config.toml
arch = "unet"
model = "spectrogram enhancement model"
train_examples = 39062
noise_aug = 0.002
hop_length = 160
activation = "elu"
weight_standardization = false
pixel_unshuffle = 2
widths = [64, 64, 128]
blocks_per_level = 3
block = "basic"
optimizer = "muon"
final_lr_fraction = 0
weight_decay = 0.02
Rows from block 2 of a small spectrogram enhancement model, named by matrix and row number. Rows with one number belong to one channel. Each number is 500 + 50 x the weight over its row's rms, rounded and kept within 0 to 999. All counts start at 0. Numbers have three digits each. After the name is the row's rms in percent of the matrix's.
Before each channel's rows are labels from the 100 clips, of 14976, where the channel reaches its highest value: "strongest on" is what is common among them. Only what is clearly more common there than usual is listed. The data: synthesised imitations of 52 everyday sounds, one a clip. In brackets: how many of the 100.
# convs0: first 3x3 conv (model.enc.0.2.convs.0.weight, 64x64x3x3, each kernel summed), inputs 0-63
# convs1: second 3x3 conv (model.enc.0.2.convs.1.weight, 64x64x3x3, transposed, each kernel summed), outputs 0-63

strongest on: electric buzz (35); beeping (30)
convs0.27 099:470529482500472404471513510540544543482501486464463506496456465557468501438412439423438579429509479579541492527547517568543425579519532516529539423569450556446584554559462604481499568588547514
convs1.27 093:450572503533454576495427538496375356498493519520504425469505528415498464491540572501519460573469512471447483536508506431453570429535500515465573597488489458535397509436484466477529537439525456

strongest on: bird chirping (28); beeping (25)
convs0.8 082:496418486466559511566569536499545535513583563553465535599540486494562496535558492468540615490519523509539543551517455534499418433596460564505500521501457418463535513465581394557507480424479572
convs1.8 072:507498462510529422440468425501512491538487389491490469497566527471519546534505523549584462565494553529427574473563495450450524597452586402510441523454511599506474526499470584514588562407520471

strongest on: machines and effects (61); laser zap (58)
convs0.33 089:424512464444505479501529548477545522540431563513549500504570430495524473509499465426555487432499522398550528461486547499448488464449597357452472500505510493446478448560474426448485367453460577
convs1.33 085:555528557468512503530430495468547444472422511460452484458466485442527490491488601560475411561464547488504525545559443456438456568566551547598542435461491486445524485470578514613420565524548425

strongest on: ball bouncing (26)
convs0.12 100:545507426469537532448424527555508547477422463525530450471432513589511516495484449503529448572436522593542550560538602568503402575516492537526455421501484475492437495487480490428543401418447539
convs1.12 104:511543538471560517486468527418585504554535611446533557482479486423491419545537499560523578544535526467470536459504514459440529376496456503479541548550564590505483431478449403589485546536482440

strongest on: bird chirping (44); water drop (34)
convs0.1 079:538464543541457615468432581571507410498480497581521535427529473565513499495497519529503472389551464463528544592462417513509499495573488556568508415504534482568463500505494405512568482599496547
convs1.1 089:473536532414572470496573448525511486451543480477492499566399411567506550502567528458458471460442466507465501517556452426337464461433567487445479610440490534493512422482450542509480514478481482

strongest on: machines and effects (44)
convs0.39 088:509448591422527527491519437447439490435439494397519458492556480516550453475565526440473469431555488468470489400441448475479490610477540449514457578465525472456585493513553440565524540388488487
convs1.39 094:569533449536504481476420466525525494477558476622458521388518524501565585505515535526550424477580464481464542532516483541463490503557455535525539386514553504493403415478424558575563539521520567

strongest on: frog croaking (27)
convs0.55 103:496610484477491474560516536444470532516481527540479474538537508472467483550495572495574500445516448548487478554463555503556509485507488516549451388470517499518476505530321564485609596594547431
convs1.55 080:481526472478493548528474538515496508487555413467506498502542523539550530416502495469582510551525536513521530423550443501341554421500524553511488474576450649527537495453612516562441505431512542

strongest on: white noise (44); group: nature (42); waves (37)
convs0.36 173:501453477478499509454447481467436475479438459470397461478476507464443437445431432456461460416429471428496491487507365440495441550486488526455565378535472528446465496494446493470394452494455429
convs1.36 150:516525469452560484440551543426525510581419513489561504454508477475533555552493442525495476582500593578436424431492438511458505485509517418530411555477507431484468460444410433489614511448567507

strongest on: machines and effects (73); laser zap (72)
convs0.20 083:427576519522517535471541528486536541537574462509534522428545661500485507540516580530543528484500580410497560514532545479546486512527473535479473412448594386470469491554525477481531566587547554
convs1.20 092:424474475491506427460518479560461495459470481508541475547469381428525479401504476549465436534503475402530364469531454497471483509446558518395576562461481553477520427535493570524563436479477445

strongest on: household (74); ball bouncing (41)
convs0.54 107:415536514434443457514468537457479568544498521528418504523509548512453473483515597570499485401493565533509435527423468467514555460538498543556534383492456485509529474561463572537560557643517440
convs1.54 103:546426539496596508458509431489488502466524452494562499467516506441520559520518387458480583626556434517511512468564413528457484473503524483478496549489572401523504535488491439485504523342537441

strongest on: beeping (29); signals (29)
convs0.23 092:483518467593459514493535483559449504521543637524444490515466486537536455425456520379496492558429557552470482530472584498476429613462419471496493474535551535532462554508444559438488488444531592
convs1.23 133:496529562439528526441451540513547525481478419421582482456556463465517594528551451608527542450464544418532538399503438505520526489617448531484469501507481447459474460510524419490450479553447397

strongest on: thin (high-pass) (53); nature (39); waves (26)
convs0.15 137:525548467537547494510607488473523460423478535463478500473508467403507524459429466433548509476426534464496466552532407530490536641536479554435480514574510552484487506444597418483453403448454556
convs1.15 122:540422512513502534538434457583517494560501512422423490539457475580619480452556508469487512476552418488528542462499429500519496376488511532543499462579493406562465464555439538463546459400443468

strongest on: ball bouncing (25)
convs0.52 104:529506507505484535546657455497507495538507473596605493459515517485450487512463551474467495571504487567411508456409419447497502461445564516442457431471477521526501486432421454526574484573570584
convs1.52 120:424550510482518560550391559497581523450470453412464486470502440423468500482558509568502496425546545455542533540524445601502502427587429528492511508442503479629482494504508542576423543498508450

strongest on: signals (68); beeping (59)
convs0.28 085:504461500470478505413493527530566524539478528431524595478548520431548541490479598466451454456471484414566550509470433512495560493492563494536431510553552524518499524562655488495473581545447620
convs1.28 091:470485510557480573566486506570451537456560432532479391405495444525406541495437481479538532551451499530423437453540537506440443580521457550448513522456477375460507512486469487541509483481622465

strongest on: animals (46); bird chirping (43)
convs0.7 090:427557482548502529447518496558494504396582466517574481392502491542487560399526442597527563501538500539584521557508470509550506526455480484542554519386498594528497436552541510442514478598503481
convs1.7 085:518566465471468576495590537463511510535458551442454456452485508548537443560486603458508468529526451541448403489528460439502506535484504461458433574511496406535415629532423489535485523392456501

strongest on: animals (52); barking (31)
convs0.60 072:418568501548429476535535523522535466596464558455370484508499550448533522530492450492514494429429489450508460465516379501483443447492477491413505561492482470335510434421519480475500478491466480
convs1.60 106:568464520522515502425565550510486437423526527597539486520513551419397550543410464566509488587487510452509507564451566473484482556474488383545457486452466523506493588475505615497460463457539444

strongest on: thin (high-pass) (47); white noise (32); waves (26)
convs0.50 142:551522476476558509537537387475504458477475516469548517456467470536470515442538445400512567444484511555467492433467413476503546607587481565429522417446462483470418501487456482510438388434454558
convs1.50 125:502454531488523451426541543458381517480508455576463440604495412501565465564431366469453402487523533552546496470482506570597525484535532537506454509547531477474578458449550457467501526486461478

strongest on: door slam (29); water drop (27)
convs0.4 093:454583487508548529548445577543505515537526508524598566542539582491391442544525496531550564582509518538492555507593578419474535531558578471588381491487526544524444509466471546494499514509506447
convs1.4 080:544550499498490531439551429476468410566549502484493486513522472460533527496501491524385424483520505447514428519410459504444491381520543513466613515565554404551413491581483548509482569581474478

strongest on: signals (57); beeping (55)
convs0.29 088:479476515520478476442484539552570500455584523502568578605532561516578528486477509356459483493614443529426442556545463501523509535557556497512474552520544589551572523525551513518496572501567541
convs1.29 101:541499449570473537499512511469425478534490442471402443459491473511457509352492528549509566570452527497475516549454485476458583538478520484486584462456456313458456524512476529507587468531522513

strongest on: bird chirping (25)
convs0.11 087:529422461459558445543563552562560592508614586532496552533540481529560476520545500458526574531521498488491537575567501568512457500513516521499464541507514451536471560455604477536508374394499550
convs1.11 069:469539469543552476465503495457472449600403425535507427468466515508537589478475511584514527575487524504488467425476471471494556573457508414480465516486590561482469587502512533365579570471456449

strongest on: signals (39)
convs0.31 078:506497497453513542575496495513504504390499552486668484457495518509535490435454401540479456462468492427537494486567504458467553469407547467486564509522547551488458493503459413550453453498440637
convs1.31 099:562600518513471493483572517471509533576482486447436516502473587470468601515420515598460503597430527480473409539563584491468491553536549500481422488504544441515588596473547460437500485526536478

strongest on: white noise (33); bird chirping (29)
convs0.46 087:550576548438441560547488494449484504462548504460582442502543472554506459555469534502431461559570513398491530425433467442515541481540530497642502499499454504567489467576605388520526478534504489
convs1.46 067:523441444576568545514529510495442559532529533610451501534492512536605618498570434497554529500492460563525472479578440482509466548500396513418553514593577522546470482493463540472465548548543550

strongest on: household (39)
convs0.24 121:489478459427450477470492511490579502468535482474384484469445506588487595496609513512544524442507512513433448475510455502573395437549530454539440420474467604485481554495540427544538530466460590
convs1.24 124:591464475543506636484486552557593548509488502480526452515500503446577486587488595469434575535510486516545530546540480505452548637541459512551529526496431426524519441450461479495596459495467482

strongest on: white noise (37); bird chirping (32)
convs0.49 107:504531517504483519509496538543592521494530560527578470471497507486362468502501527500428529554541502421449393445464530487560544502577490603510466453456487501461487496527374518585564617531542463
convs1.49 081:484582543434466464453542498515456484490520441539423516485503524449574575519522419484562369460552484577561474492552530482436474473524437488498485509570566518468514552418516580534488468604532612

strongest on: animals (77); howling (36); meowing (28)
convs0.41 101:548581518433537435491588480482473523494399526438386455502517545477523473538441468578475486490490404436497478482409482455522555561476493459458563482497473530476479483523549414474518355439477565
convs1.41 124:467465446515472554519532550510458452500431417521553542486470487445518599428441434487520473498516586567588435543578482535463475473448573559531491589465424494529565524429553596579453491547501494

strongest on: beeping (32); water drop (30)
convs0.34 096:563401493524555473447575414476465480473464559499468569493560464466524516511525467421441523502472513542536546445482481601580471495484588445448554612488506425385507462488562493423434462484477504
convs1.34 089:478612561485502557538471503487548488455511524498519433439469491492440557541472483465601555442404518469508399608540450432455466541546434472518578521484499477461477521538402547600523525451566477

strongest on: animals (35); bird chirping (33)
convs0.42 076:497567501423523466641553533488422432506627445539541569538537497576481507536570519566445460513538559528470547535427554563526598528498459465544510507476462507511484459486554567549519505586538507
convs1.42 064:498514614523486539482473472523522507579488572486460480492515524475507613456468453534537512579511461489562416506632430397413498469468475524475622515490476541515436501499437506452543490469586435

strongest on: nature (53); thunder (52)
convs0.16 102:429509495516402540519402489451554424532570553414459441442489533492510490580490506563487477472519513518520521560523468569472386489380455458565491506531546447546497525440531520514603436550543555
convs1.16 102:507519492400612535494501537487461491478520439559503547521498476483551474493589441430420428415533501443467446473424454452510556507501527541398503474498494532453454418496444414429390578474507487

strongest on: household (48)
convs0.18 106:530457603526533527536513484479455421468569534493532525443544529472568528524420522475525556460545395510514532526516584554498511533509602489526501497501460536495573527606629527493467607595539473
convs1.18 073:440538373472512523345480526440487536508512428413505526478523497501535592468469439501519465509488507521491463467409416479547588394477527501474533558498588482506512465503465406435509505468461554

strongest on: nature (45); thunder (34); white noise (31)
convs0.51 103:472603468515482480502444581459498541560503491550543498540502585523415567537482572507538427474473533549474494453484528439536610472471486530576464444490489548581542506509446588520580571631472471
convs1.51 075:500533535502526525500562454607481473492573494469539433499482400614532475446431337446558520486524384446468516478526437522397452528557466551464485509557504530468498521513541482486466489458542480

strongest on: drum roll (27); music (27)
convs0.37 093:495425554435508492509564453489501468485411555480536482495485437521476431443510464297550512563516529448545540463446391515566523446466496467473494444462452453413473501533490435495508515428480481
convs1.37 119:518575447490481508555479506467487492530426466513540500533500516419541553546449553561514389494482501521510444554592494543383489531599420573497580539532549487511607566421521552570510514497439532

strongest on: thin (high-pass) (49); white noise (35)
convs0.43 159:457546484476543467523535430392502430451549438450558451456437478455416513500489541439521457472534464467492441464465500460548602485514601535583636486473427451492524469487558480477463426451455523
convs1.43 113:571526597459422493479503517493543521487550548466447537523606509491472381535561495445446591500530556413511555522466497505544567456448431546471455556400531453514427526513534405466443495553507474

strongest on: signals (37)
convs0.17 083:493637460477476532538484469517508475527475454482514585505450475427481492560548453490545445539586487463503486483449465517513446518414499519441448504419499426328405545414489517491482438526543472
convs1.17 124:482478455542502445431564532454441564485507583533527366450573496564442479497428506503483511488395486422449442512494502428520435470445427481485529476546488607571554502508515527474439604466486471

strongest on: reverberation (62); text has "room" (62); text has "reverberant" (62); nature (31)
convs0.26 074:409526445479400458542448468440403465540427524564373503481507484553437471436543517484553445475525505496485563450536494571477491407491569395488477406471543497470422516564448520465478499486499498
convs1.26 120:600467461496563561472549578513579531487534487482538470471453530492579509615528553518372502558481449541495481496575415449516515516502519513531434567589411510515493442538547410507576471460504513

strongest on: household (75); clock ticking (27)
convs0.5 100:551465480535627536598422474508487486524477544465461525489532504566574580443465486560528548544464529564486460474542507510593481479487551535604446415520516490515498438471554546480404549488618463
convs1.5 092:483450521540428522396586516546653503507509385509454512546541443447469504503509561435472554491532532541463560500452432483379500494522446520505544526395494510503502501478523459449564490434438532

strongest on: bird chirping (31)
convs0.13 091:527472521488518538518554493457551430507527532499494594558501534542529485510512627549552579573522490457584533461435582560517526491556542524494489508455458515493484485606642379492489420488484543
convs1.13 068:486477501577557489475425475466566548550579499502455508500415530454539582590513440572525515573458458526491475416509485507407461460484526456490471549518637528577510464531409498484569592465495464